Weights of a small multi-label audio tagger.
Data: trained on synthesised sound scenes: up to three everyday sounds over a background, 9.6 epochs.
Rows from block 11 of a small multi-label audio tagger, named by matrix and row number. Each number is 500 + 50 x the weight over its row's rms, rounded and kept within 0 to 999. All counts start at 0. Numbers have three digits each.
Before each channel's rows are labels from the 100 clips, of 14976, where the channel reaches its highest value: "peak on" is the class under the peak. Only what is clearly more common there than usual is listed. The data: synthesised sound scenes: up to three everyday sounds over a background.
# r30: branch 2 reduce pointwise conv (model.blocks.11.r3.0.weight, 160x640x1x1), inputs 480-639

peak on: zipper
r30.65:443492564430496488482495467522526491450440461473503442545529555549511510521566543539521529436539520515469537496563528542531573477495448581503460471523508606489524490454413486451427484533523550449471502538523481478442436496577553562501527540542428453522489436481407519485489412503494396435526482429539522493485525584440525488530442488515510423516497514525434537407382529513515485441451460548522507493530419475498391498432541469454469414520427404564417514469525432518498555525508542

peak on: explosion
r30.27:547477549479497444581623447554476603460582448536536560468515567484516491475398461580476479574423612439495613588506386539496519479421489583478458527417509484543568546507473431439450569510402505517535462507464555499457511513499469482486413482467574479493549424583579480424562561552526453524459515556453522516467457487479556532466559509517446507506539540513458515494502545501513556595474445490539465463481575558466482450590491578612544522486452517509489471439513467454456492451486446

peak on: speech
r30.13:475447467450462486447503470514532451496551563497536461434443525521485499492490491561520455451473559481515530470494470416508550519484482585437544550426447465545580504491442524489476492550532613465538428481522444512608443479555482463442512607510464516559547419475457449495502485483484434487499465441522549526536475467477547450541490473568501492434546480492511482508448542496537517546517580508517492519546524414565531538531409521498566459505486506535555606483451416550450510500530538

peak on: whoosh; car passing
r30.135:424421506495480488528456513440562421580421470516549382494453531518410480543538532506540545400402509618563458458434458487497504447527545570544578483481469494530571493497502476504502491474555518536578465506486508455519510443532562560492527572514459495496566533483516504498485530481555528572421559420520537467448543568531478492458513440482496421457522470495526471485483532523463516429488434553478446559477529406487486546534536502516424499500488542561494424482522503603462567444424536

peak on: siren; crying baby
r30.86:482541530596495551579602536452413525600460500447413425552494519583543520406462500522537432534436527584488533484564579490442521527420409405506457452608416483464499507498524456518403507488579496503527518447506557384615440548490425561519517546431572473522499449486476450593518493538607501577554543474406459449500479441481501547503463606496504477508516451450570542548532495484636426540483492479511500472528543549438577473470463443531409557437504535530496479535478481578506480503572480

peak on: speech; thunder
r30.14:433473618456447522480452481435525498543490526463491426439440438500441478521421465423521504467455487510499435454589466482490515484530531493528568508471484533534445534514484470520533552539527519495500421539444601468541537512539457481474442499473533524518511508514438501496498483415598415493434523478514434548543519446441558529436482548520494457526481555496452590487454576556440445443564485480441494443525489469524491476540494495553580526527438391520558450502472439535470530533531497

peak on: thunder
r30.39:481464476445442522470543466416566504533512444518543487473485427532499532541430431546491481418448568502437498465462506529445465578471509536427512447524459466456477535576462497459403474580590567495437412449475578567487478532410503495504442553427440482486561482470487601493590546546471484495527561544449560534470606532454496414519489514547471505538474479511473497475461594493498496470493507456461408531577477473480486521478450484461521587439489487547522449531515463456582463485479595

peak on: spray hiss
r30.87:386483595533537428502559464562544562427532552499546502492474486550509425569451472490519474574500493515458572601486419502499541511463431581398442581436379474465556444523567475480502546483412495545433482502493548425532414553528454539509443419469589494472475515538483485492543467493526468488470504515454464539486588453454529489491555484453491498490454545562412565553497498566477569531464465527486570377527470462448512503578578482513501491535511514451502536554503525538502508545531469

peak on: fly buzzing
r30.59:572501522460529571554453530544459446514569499499472533652453511481535515539489416500478477570465503520479410444498512464482542603476494541476590524468556479521490384390530528514570430441480470490443520459514388543554446493560509460522501507444452462434506463475507471440405472523444511491497433580448533486453488422470451462607539527529498444512557529460451446504513554420506474468517459475471535488461409533423545427447411510530475506481490419444419486554446547511536535411506394

peak on: thunder
r30.121:486527468583418489459496523520486548494517401391533605509485498431446495458422464465399535561446479549495516527517474401475500558502415442560482531474495464433490476398390494530506457556417423493494404447441501464525448460473536517497372485526490523585467469480451477474513537512518453530471563574572488546493522564456506497572534630563525496404535559429490574523434578517498476512460481545510524539546480534479524403520485446495471578485495432506507496590477575548570574464590558

peak on: beeping
r30.136:554430514490421555441494499461496583547430512479570472503573534517540581506410513561375461479434521491507562494427429454476534533450499501450495492560496493498503542464478482550447442512482510476539510548489520511507502453556565522489470528570487540545478510522522517509548559506504508486534552445489558460491528557456510458500498456558432443534529441500538557566451461534460530526473416533462461505434502536485484487505513473433553458580499441493595484556561491460447547465482501

peak on: glass breaking
r30.5:397504524542467520552508556475471482521448555451486556471506581574481461488506462575582494402413487498561426473510419536527457518544594560485558493445494550446423598422469465507448507414569515478523476497596605540467595546477535501555483565499421439554493487466437527550400534490445421408539437469431529438557570504491491487463420489455508537528405503486423435451563508455538457516573460516473457403561482555442422496468455405498464482547480520529480490524477571479530533485406488

peak on: fly buzzing; howling
r30.26:459470456479551588480509510452414483599411430549439470421555484442540487500413536397432467520437409446517419522480449400545422535414414471498484517507524415414557421473441562516529438610486493535497484367523433489585413475490444497358436517480528533534454545546513567466561514590520509496540602601555478500542489571460449488470481411520548501529526499482512565492539557475464490537542480564502513450626485486534517479544551509533569447510517525526516465571527490499573538473540587

peak on: spray hiss
r30.118:450505578462547465542501473560416529499571437409555482474526494458539452490437414592502517494566540605571499508445473471557404421463467500553528485525502571571591474445508477502547478552503530487537425502582487418414487530531470578423538577483538561438610539489493494468590487523584503558465537590495576483489605483513537494516459479467550490485529504561521537500491511477549560516550455518452555452520545521477547526572581514487543601495539462553567503509518569490502562464512468

peak on: mooing; zipper
r30.155:441507560502571487452541509501550505609416549578486435501568514566482613526438525552585547497524545472554453468499554441522410528474575517489488483489466431536480551487429514465568413529471449471480539435578419515500519471533567486496412525469444524525456448455480403470434474469473478445526463433492481522610474552497458538530569525432440483508500425500444441378506500490493470446502558504495457534485547545503546569468528507511505502477542449514471542489406468444461527522507520

peak on: coin spinning
r30.115:453450412585469539508448461446416516564474572536542487493447481407457448468465516509401445432444478510511573388464477410503430463497444558438441459513463477379558467469480455555415469586517523435585476475448527444524485452556561512503514592509517536458560469552466477493499488507553445432540495539542543512536428543478471498529476514550494465459444587547433553589502552456418499589547529537494433485535471537498550543522536494507473469506478417482517553437508500442472457512532481

peak on: thunder
r30.141:518435633486461452527549442498475480467521476460559496551470525608470396492393573504521447469406520569473496464507490540538545537441576558558550496498497495517514464446477458407489512517462501421589554466556593506569474479425523437547395425554480492480536445443492485429435555553565508516438513528447527519536498444505555588462527616576474509506563521478390472528478441530530574481440490545525433513515555475506491584445435496408493533506448484525443479455453458500507454485561427

peak on: zipper
r30.144:446481525447590560514569506511357464537455500483418550488545497563408479468430510486551541469491448499565535498541465500418508513509579544471552500500504525541551523443435486484391530462540450450472508459565569591503489434600474497485440542545436539564449455475469469562562434462471414430530538516560492566467460487531600473426560508560549496529475530525577517534459433489487555484419490517502505565572568547516457450513567478480586448443548511516467479522534524470492535453434485

peak on: spray hiss
r30.122:438564541468429432565494466555597397439555496503529575482428513446484515443511453559450498412522611583459447531424424506515505446495510450577510475541456507558407445409553440425429594541415523464523572512480574496496496521501534524462455593474571474533526527497462524500511510491525516498431536504572500469503483554451545486539482534434435433475466502509531511584564454526480570483457497415510503487448532439523460440496463536540469553520470575521516428488546453575570542484473533

peak on: beeping
r30.133:475501515467470491498470419517489605595470487405587465550465560530438547461570462484510523390377478579511447554489488495536443539499453559499514544517475501463535480518404507482435486465595487515470568536459531419540513544531507535486480453558535558543539493536535477507550563455518494535437534483549559442579497541459503535491509513502437460460542491509510517488487501457477480512431485523549527488458548540478564533497523447523388548472461507513513556464457490498494538449508537

peak on: howling
r30.152:448572487545493488465445535510463475526496513472513493509466540504582500428552540501491582501593452520427557519493547502575442559531513472538439476508408485515593518532543554525481457467480480488515488526576512452483562453411468530548563590443459449501572440458452535516545499471446516507513570559545480484548475507537495394496408502515453458465494457472499547549459583457528531462435547449513537460464467514499516474473479446459536619463519489466584439438501525430509485506515514

peak on: car horn
r30.28:585515475551621419531505536524436505537580423555437410491485558488473482451431521478452590489453568403573537456439457435480410421549471522547480385501473611540588516496450477449460517513497393421475440424408556509528436513504577546496453569475495454436490473513508482560491468491460362478502479471479448443577481462493455476471434423526497436522430451423511541580530500538443486494427473513502503519470473534487454553479586538458455488500469554427512529513520466512453453490538539

peak on: doorbell
r30.120:473579456575517410446393458545441421462487494504534555513548500532448531542525559437532430455467494465441508444515504445565515435499510481560505461520569478437533394556475499514509444522513466456489473593559446505438443493526490541540522539457538488560417458504458425445490520497509510467445424510510538529491494493539466489599601480459469531566492560473486573407561500445505468587516561486459501524560471498538494531453442490563520576404563535571508460440574487522477568522530473

peak on: coin spinning
r30.50:518473544489457486513578552514520444569490434546571530485464515552474465495551455563439556455423540520423491538578525491457493494444478527468517499445486619590514465462414484430475559535489541471521587451380526472517492510610541543468428415495469491455463515463525470513530428459463545408457406425516508492496409459461490511478498480495499505486452475478476471480427526571503533464537503468513506519478415471491541478525430538476463375446515476416510546401473458485498463524534489

peak on: howling
r30.117:524539441479433564429531460521471449539456449565443405445450463439503563579502512453558420523471395584496397415482485533568455604475481410530505572484606462457527466472402499490449414501454432500429434479552422520523521483414551521515499424456502559536495470493527487500506536483537504462596455567407482523489545474488533465467510485463433471447542569500536488451388491436560451478461522417507435465565461541526479489476479478548471591471447525483537460439552435511450491497580553

peak on: zipper
r30.61:500559534565581566484530435444454579460472519471389466440542424549507530465487445499530477494489589588525548524622464564420524545543529578584467493442569547470545462458551454482611483386429511533558528486438566437488520602390439442436515496525492521425473492516571472460499491429571507428389488520510436565474506481464566427480472472506429459469532565535436488493539452523481503549437533477399438499448407469461481509505519475502554447530449478534566408405454400425436439447462531

peak on: glass breaking
r30.64:519478625523485552543557408517442468511492564458512527429463567566427487524489482450542472454412579519463538501452518538456484528443525576517573505508522459420528434471498426543487444498489516492493492490579512539519543443588546616541449521464437498463475436434496540503482540474501468527424469550505541372559482533507478526629462501516544512486575465424436488574557497460564522431558566462503491533490571581468484563437508531446387501488500579479490509472492480560468566541512525

peak on: thunder; car passing
r30.94:429492550659468416447437453475448433511440541452472433522480452594439446482460532565464477342421585486448518457478558504525566606468508420503450517561480391490484540485429429514447470532529523508661647625538545486529385424384481470545418483498455526489453495493520447518538502504530524513447508479520527484449519535484382519522435498504453542504418432474466499521493514462389547480511484488453537522462376453440453497525543426564464539474496403475511506451510437473416521515485516

peak on: laughter; whistle
r30.67:453491564506475536503500481546425476521562529446523445554497576441537504463523505499512500475439496512473494504576468520443421520498497628544534496539522514542582505515515505505513456490547405456507502422555470561476456511513565552493401611462469468487491506497456457445448492445551504461462603570486546473508554457490438441497534519499517466518500480410496414435502432434520489426589435490490495460557468470477461429536496494472441486478524514586555506536510447511446427526448521

peak on: crying baby
r30.55:486619578513496542525511541522444542477557509421491499458564454516535578501466515457551550409516471507532483469481495411471474427502467428521439489578536490492496502498606556537496513520540519424444497538548446525504438530532492485422603584451572490540530545525473485469448462458430542520578427449525434545523478524537445479431562484497514518503413480459473496493448529504506507514535564520512479538509440470491505517425462586395507525565550442451444519476551516413510447527539546

peak on: glass breaking
r30.154:554513497501468574543570565493513480563486529471562481393532512468404471471544468558587462535454540568531478504592499481466436579478502596517466522462503516563509491537476487517489539440555494504533520462503504380564574554461550522549421435472498499461537465512561486469473516522528470455467570538544533409536499475436448498565527510507513497549463396487514467466431484391550490462464505454445525471532459529426499541443548528461553525413513512462470397528452469478434445534437523

peak on: thunder
r30.98:427564502402465602468505511567412431503500472472507438458425518464450528509517581515468538499489523485514629577393511395440529460515472564410496575447544479478582440504470450583435577551540455488538489599429514389531478498473540484565443507508517508453608569521511552492516515509557523513576548501454459544529534478532541488596521508478538512576472452485510553524537516553500446591505485502553547520447559483531577528545570519558513594476503552520558488508468522514531426473580466

peak on: car passing; explosion
r30.93:506424591573558476536528474477516515483491544523566561414572538556504458511548527517622437447458459550568639536574490512547543432522601471422475454512513584499535606558498420472453453530580585473484541552482560579488447506460514572432407545556448499487509487496525579449515426550457558498435441477467429435524526511538560469507509486542540440500541457441447500475484583507515423494446452471455421497541587514501471571481504432446544568515481555436552517479527529465489551481470467

peak on: spray hiss
r30.80:480540525539487523508501458466448497544531520508473425558578540546553469405427569472513525431468535508542457541472427502456477417434529451476503470599463469598544522481467499528468548495494577534482510437608474486546400473473459520487523513513468480463536491475448444497581455429530529489597528523474509526492545499512564519445556441556448585419491494503539434564548458552500470450517441506476544518453476429531507549505477562477599506514499566503565506518509485470505423428492560

peak on: explosion
r30.106:517568564504554645562430607457383441539602584418468587530574525576481566510588491581560494504497517466456498548427420433526524452502493467493540449476569530565541426584500491503476393446559567581486592549548468557433513547556473527464488451547552487540519505594432480516509567539486485440513525520438447454477449525474461470432491503408577451550527496505549501499531505526487482570470477446461528542478498571543488506522429554477559563511491432533522550472478500461494474507487508

peak on: glass breaking
r30.60:450567541449551486543557508534433495546547472506526435431517555513509500484583542539464571533404550495506483548480434455413462420480528579444512437492513469523483435462518474468478502427476526491476458428438497391487596446594426554395432522422494568547423522448435483479542474549483428461514489497487461514541435537401486537547510537511482556503516389478470474520556446537489440478445445487433520434475493474485467537573528497466476443393547472544503517539526461497482485558478532

peak on: coin spinning
r30.43:463535486507550542562484443490479428412549406493427520608453570551583492444480438434532441490521571544547460501486496474495567509504449446411560457408437505437462512493540616652499417476466502540559510497582436473460475542481518445496572522395559488521493521470507507451512543555462561442539480482497476442479548503502472525508496480508436455452497502572458448435507586537462474464453427471589416531494543526525578621584515557455461544456508551560548500494577434490545475509510538

peak on: fly buzzing
r30.29:496528504587473488502489518494445479484454452425444414509440555455553405504537484496455483513460525558567462569481577499402512551377399493570559395453529548531599464431455552467474509506567452547494551559455552479496413468517563513544570494496440514496461501542474515528430446456483556483524521437546485438462449517441539499462414495542509474421422432535469435549606488503497506481501361547527464482514522492549537613518448508561529496455496511529545503452478490497476527448525432

peak on: car passing
r30.82:447487556550617458456496514459563526557494478519433470460500536493502449539509555546635609479451531408502574513556553435655446503478540443473458505475400564569533556510403446445375563559518464466635582547460493463520401444570463474496416466444560513513515479444542541491521464414566470443454394431467438477532532529565489496458418558465501455485509462467452554517457467460523424497500503448524434537513411513513509440462469544452486510514444467474488469555538534441418439427502529

peak on: mooing; whistle
r30.114:454437500525434446440466452465458533449547482550467453390410519447494508478504461471526598564497502512416540554561444598484536509491506570521576535479469547558476537581524478552506609432557520477481394589445501454537475469416504445453472525441512472420513543474489529504469432494473502446493507449516549478530451502481534539505488477515542536432490503475583501410426496460517548521471520479505453476510515431498499502492426515465428454459546419529441439548552480439566484458539459

peak on: ball bouncing
r30.35:575536532550546451448523510526487513493533533456546451516540538518464468525450546428521520427534469528549475436513488490417471522590495446519524494526524563510467557528487406498525420479522501493547501558505533450537621554506498545463465498441466507470483483480492506440414547515433494483539504424511438436542544395484468426612461538541520479502466420436513472416534488501583426456543480544460468449530446505446528540406487465474507542437428529475437566515505589467541526480535456

peak on: explosion
r30.70:439518550592566518403502565532426492437456521466463473477458478497491437479483552514576539374399540479592586486487456431458506471571588560523471490439374512516473531498529503467493493482532536531530567450402567517441447467522438467449470460470462554488485534448491427432510437514502416502583493475554470598429487577529453557507487518542479507478473476553456593558439532494511543519431475510482473525531481549532461514472519447544551532554541475498431468503480539448508492510568502

peak on: speech
r30.20:468400472455477505546501475401468611566520472513487467423479424482544462535475505554431427461403456577409466480576561485480519484466393457481510502554490523470540402516503497508451440570587563483452508428474527468590429476452501413560564496512570482564490474497568514563511570456589572466463500560468586565430446412487495497520649528494565526491569587522538622559471506488523546548427469516427561559539551490437533483528510455439553426525562475519529470490549457532539423573516431

peak on: car horn
r30.63:588560500623594434539575417501534455473507542575511529521446492519512430410422411486468536498434541430538517439553484568507503526444440463538476402471482542468552499482491524585503533447389411513477499420521524559528587459549511448453438478560465487432466477435508571585553466448565475504497565443549554475501489451531517466478516400479512478540425527493420564463468536568491421421512491479549447458483530540438508530471630592455418500442446477475577491581493551424484489515466558

peak on: beeping
r30.134:493446472521503511530589505468449536552554479444456463476488445505470560540381528507505470509460487464436544447424514620492430570500490523463409495519539545513570518463426528493447454491513528413475539532446544528599475574432501574558485538495502567557466414553557503531525512493533517562441494496555553479503549537531488550554529471496461494415531512453519520445467452532552549525493448489480540463521446509531533568585543515489493534576433460547594549538461477445476503492444524

peak on: bird chirping
r30.2:455581485456448445501598496537482557464490422578552455466494592445499539521508518466406483589485546563488402456618453568394425456520533523542554422532588537487496454457505501446523531417419416500456474434488548526523548560553431594429478421425423512665472455516467539516418489437451476536496513469541438489547512503428579451505424441430496522524445559527477548511528515501492506487458508570520450510529554539435447504499483436496425546417423480509475515534469573570501441470434493

peak on: explosion
r30.30:463471593520480446530570563463476472566539574524571518506534461517418530500478499539435538458443497526430619533550513547508512468444564560513548449580485409541486495448458494455584527566426634535528612515578595455618442512477404447543405506512516457432527506459449491463453490468515534480485432466431470422519569507554507474517479483537580497532521453520504477467577514498591522521475575507537430525456480465464472520517511555503470489428478509499534603466489490459481457483491463

peak on: speech
r30.153:501525543421416564499484509485506407523486438444514524443565469420548562562423478555494563526555515497515519485516539489454550531479519527526533462554531477536468553511582397519520495491470524464508535542637516484434557539577396418517461436537543550515488576550505500410573536516505509468444532468521513526558588495485493506516558462458476549399471500521544560470528450549547529527598461545440437450437477464479472502492530520565546559475514453460468478434556512526412464448551492

peak on: car passing; whoosh
r30.32:502448441485530524426569464400453529551583547480529489498427473454526544503490547550528506586530468581447560462572526453581495491541483512587542529479476474479501510502585518484547521532502494501459491435501523489473528508464557508467436465455464465557488511479575439594491528459463447432443543542504488485576563539545487538546474480531478517440488499423429476523546562518568498499543550565483408491483537571449505484498533506431474526453580493489494540490532456577529550586498568

peak on: doorbell
r30.46:476440507525531510404492425417481447552520558565585474380447452570457506525544527486536502376480407483470482493522563478595569434438556594516415506543422500442607617464461478494381494592575554456523475549482573577512504459543489496493450538369479503539512456500550513487464519482465493528494483551467495471481532565442427445493434473503537471509558489489416438442490452545460526471478446521530448575619576511459557517488404508444528440559502477538542456509523475486454468463442460

peak on: laser zap
r30.132:482424497502500425511424505419486577488483530465452556572503506598515530566602510513474424542516440567480461562534484517475430521477423497439511480561509492538427490526478562471472451511491428578469474479475531629543531500499511495446545469521453539551509565499551476516437440456485528488436527469472487473586491510533553461497517453582565424466558525493544530540466501418477518530436493606509440521535532568506498506521425556497532533506514501493489416442498416530454497557472527

peak on: church bell
r30.54:504473411542541558482445505509506487626565502568471495568506518568464431541492458513447467532473499453539428463477624559541583554529485500526556475538560465490519524472480560564541451496511488531412544454586560464504435521504473492555476476464476462429549554418449477532436431537478461455489469515572502455508466484492467495519546538479436515506489521489499466427519474559468488532537525502526442466563546457504584471541546439459491516543588515508572566474447435505536553541484552

peak on: car passing
r30.84:491503532506426454511520500455511505582415511528517500508451530561484536435500548467515509448434561561473508527505551476412452517532558543443475415454501553386541573473519528532481587483446575546515547527481550421415547519525541516477514585466490500533425443464422525528426467596522491482427505470459490557522527570600484563469478527504453562467423555523450558497418477553521517435511433460540476555548477388445483466557487440499541408543509407492534502556518508461476489539396541

peak on: glass breaking
r30.140:564402468404416391456512494403462504483483516481512503595479485437552448550456549370457536459560487533488456405511496547426431440472483517498524602574588469500417475471566516521466493537460579509483497498564581454614604535468534433569497506411436464572488503467539447403500524400435518532530403439455553495504544487516473417534562465498512484562496409541447509455525513471538508504499494546526392482458438605480491495488424446485498544508428439444482552462485472540460451453551532

peak on: explosion; mooing
r30.25:413475514540564483446580366568465541559498584415505529457560528532433609449539497510470485449541574514501499546546532562546475556435501515464433581535459476575524463492583526443462597525425562435514431459517614439507497477497521478417409542465453458422485558484476521438528493505535596446493463546522431475517459415491528513498517530565512576532499542473465517413437465535462515508531433507451493466436466516488517499458508528477523544475509468434421469442460570515485507468605474

peak on: glass breaking
r30.124:448454583518507494503524408428457465501476544504525435467437554556542516550439541490534555476440594583569554479433599561593478464457540598576561440449411502412583522589458469458495483559475500515605490476469569551463469541559425568585493474478546467451623472436494508460437493515462481481530527491524470398453444475573564512461414518488563454473560478517469392485496542434554420470468461532449498538479556520535468449455505480518496500521423513450539442541461426456425408527452435

peak on: fly buzzing
r30.78:450459518479522542577554445478428546498474444455555486509558527439501500415470581446444474540530424411471521558478539469510478473448403448476487513561577528499461413565463490514476507546429467555480509388530462466515553526533445460491458530547450548575465518558467526469540504512499557513461507472489501553497537512489446477533481476438556504481489514454459467558504493540575526522527574523564462497464553540532467558522553475541528507531507536518481555546445537546524482581520504

peak on: beeping
r30.83:543428508429505577528519412477505485456573498532454539508483516465492532539576532447555468513494470493563485582545464503492530527414504499504518532428510483532484482511516543469526532438529505569469533529496544538495543564511512587515473471578480531585442509517537505520548527467558496438480526520563523494509418476429578436468521467462445494534475526512547510512467424544489525453473550542434489514531442519479497535594553582479581492514532510522543507535504527513500457509529561

peak on: meowing
r30.66:586569569496502515454476523411566539478545537502503516514470467558533484519489576502402466505482508498433534527488500479598590474528473398448494495489418492555514497594497597502527501471531571472482452567589411440533504531400446480461523535551557501481516479503538468469585441527574553485529531451438576579567454427574583465435462484567586436548481496516496518472441451520545512563477481505550524575411527511478516474516469536504619558475478470449536436524514495414517478572439470

peak on: laughter; meowing
r30.89:512512474441506490440538603526419455476472439548503484523491542485599485433519513562460486438432489468518487477485514428442524442439505537497503456604473561492477474461456572453471503546529492420554511570528619521557428511626454609546481582488539446531446518508529487406485438481567454429512478454521540505489512584452558572446562510439424443428530531482505461504426447582406468519515487501496542508519492494509473551496521439502553504494557518480536440466443453506470475509502461

peak on: whoosh
r30.10:492462490386514516499519390533455489423489498460478441574471526528460502516520585471494483467441453514466595448498423487404446536513593496522519520468564561404527412567428511529519389499602523564555427474525519447542439513476490504503544576451434499557490419568542492433503504436536523474562570497540448511396601436483481562476431541437487512511420495445464436517479532443528536516491489411533505535486560457509484452514424492527505587415552408444440462575455437517515550476461559

peak on: crying baby; meowing
r30.75:474524517535529543553537561474551542519485520428469565419532526474557527520454497566433575449558461479501524499440515486525536364472501528441512432559519491525491477492451483505389467526423545457534571515432497416414465525528497566563567540478549536556461551578547447418599506496627541475419505450547585463465508591513535478462553441498502552509452473547513503485510447539552534555560442510454544463572431527485460407465531496514562429471468474545583444474542516472541427477423565

peak on: whoosh
r30.81:562567513452551481490591509469590537457525565530502436487515513504444460520457468469529421550406558495575545440599465635523499549521586556534448520471559573491540606538440434574546598567551448464400575558566574561599514590387566470548448466560530472627534418490478531454487558542459536476466634559501473482586506510458479514586526583497511508554475544451546512450482470500546507498502499514533440453531558448429556522509520536470506481548584561531473448448463455519513565557407516

peak on: snoring
r30.71:560490491477462513588485573511517507464533537443543462522503528536508461487444500542503537434509697507470470410549426542441506495471590480530444539531472465549556581598421434448528471520520561468529513527536608494522443516513496585465417562479520503556548494394568472513446504558539542522496547483510461482457465504525504537561514493551529505558568545537491511468479594499473505432504532533470569438508548532543525436526603527551497490489560428529472561511483490525535517514509525

peak on: car passing; creak
r30.125:467555540531396457487472517416582461543440489472454473488466499448463527431456536535464446480538520593384489518488531498401415531417408591539580441524576512451455418562463568481472515484520499511550501532469416448426528502441557496536510487528450510548506458450551495573495469511544474579464513465538487526466538411491530494499514564545413447458506551406444427483463476589509500540561496479464465513455495505471433465421470481458441503521498523482458503540467450584491548509546494

peak on: whoosh
r30.7:544587460423563542533515507494575477559555499563503474491555523566427552424453528567395519575406513476495588463482534453481432581399526508447550459604469434568523579481517458430569513465494514550486478394460408465583494465517502504510479478449493495545462458501571415509526493445519423517463485532530443443485458500532435533552456524461467495490491485473500428465504536568501504462448430475517547555500526475452482562509486519602539514515445525425507484591511458542520455440513435

peak on: bird chirping
r30.68:491481459467543562504431460509567508555530497471544507457509500467487493615560576435508605511462438524408505476478464486517491597477482539464470553402453411413546442554529622426517488611602558507502496568525513543540432466495550497546471570478593545581402502608491397555547433490574512465524506478455517564533472466502502574547478598530581474544556430515502399451413506443539492501509432481497589472524476440540472579524413512464457429527482452504568588507551481462497506499556486

peak on: zipper
r30.72:523468452533506511483439525487521477551437516363427361497470514507465478532375575462538527427404542487536487548449640456452495505422522507420487518527464501545554437474557540527456576583453550497539574480460494511483466462498513427498498624432470563440431495444540539433469472583545503544486519540547511459470510517472432462467445479441456509456483558545457460504437469561481470454461526436515513498542507461544448477469492451509417455469540585558529463471471485472428471486457532

peak on: zipper; meowing
r30.109:590518465462524467480532462455421550486507510502475501419487547538491514498401462424499473519488528431548452448439559416498559461485485471429571541484461540509534483560579525544533594521476449464497475551427507609531371500531557485452433472528517502501448459488467510578517517500413540485542536555521568441532443512497469562492503520511579462578501477547475464464478517489611477507501493530444493521567498598492508564518461490485468493490524485440489455468541578655563601516483552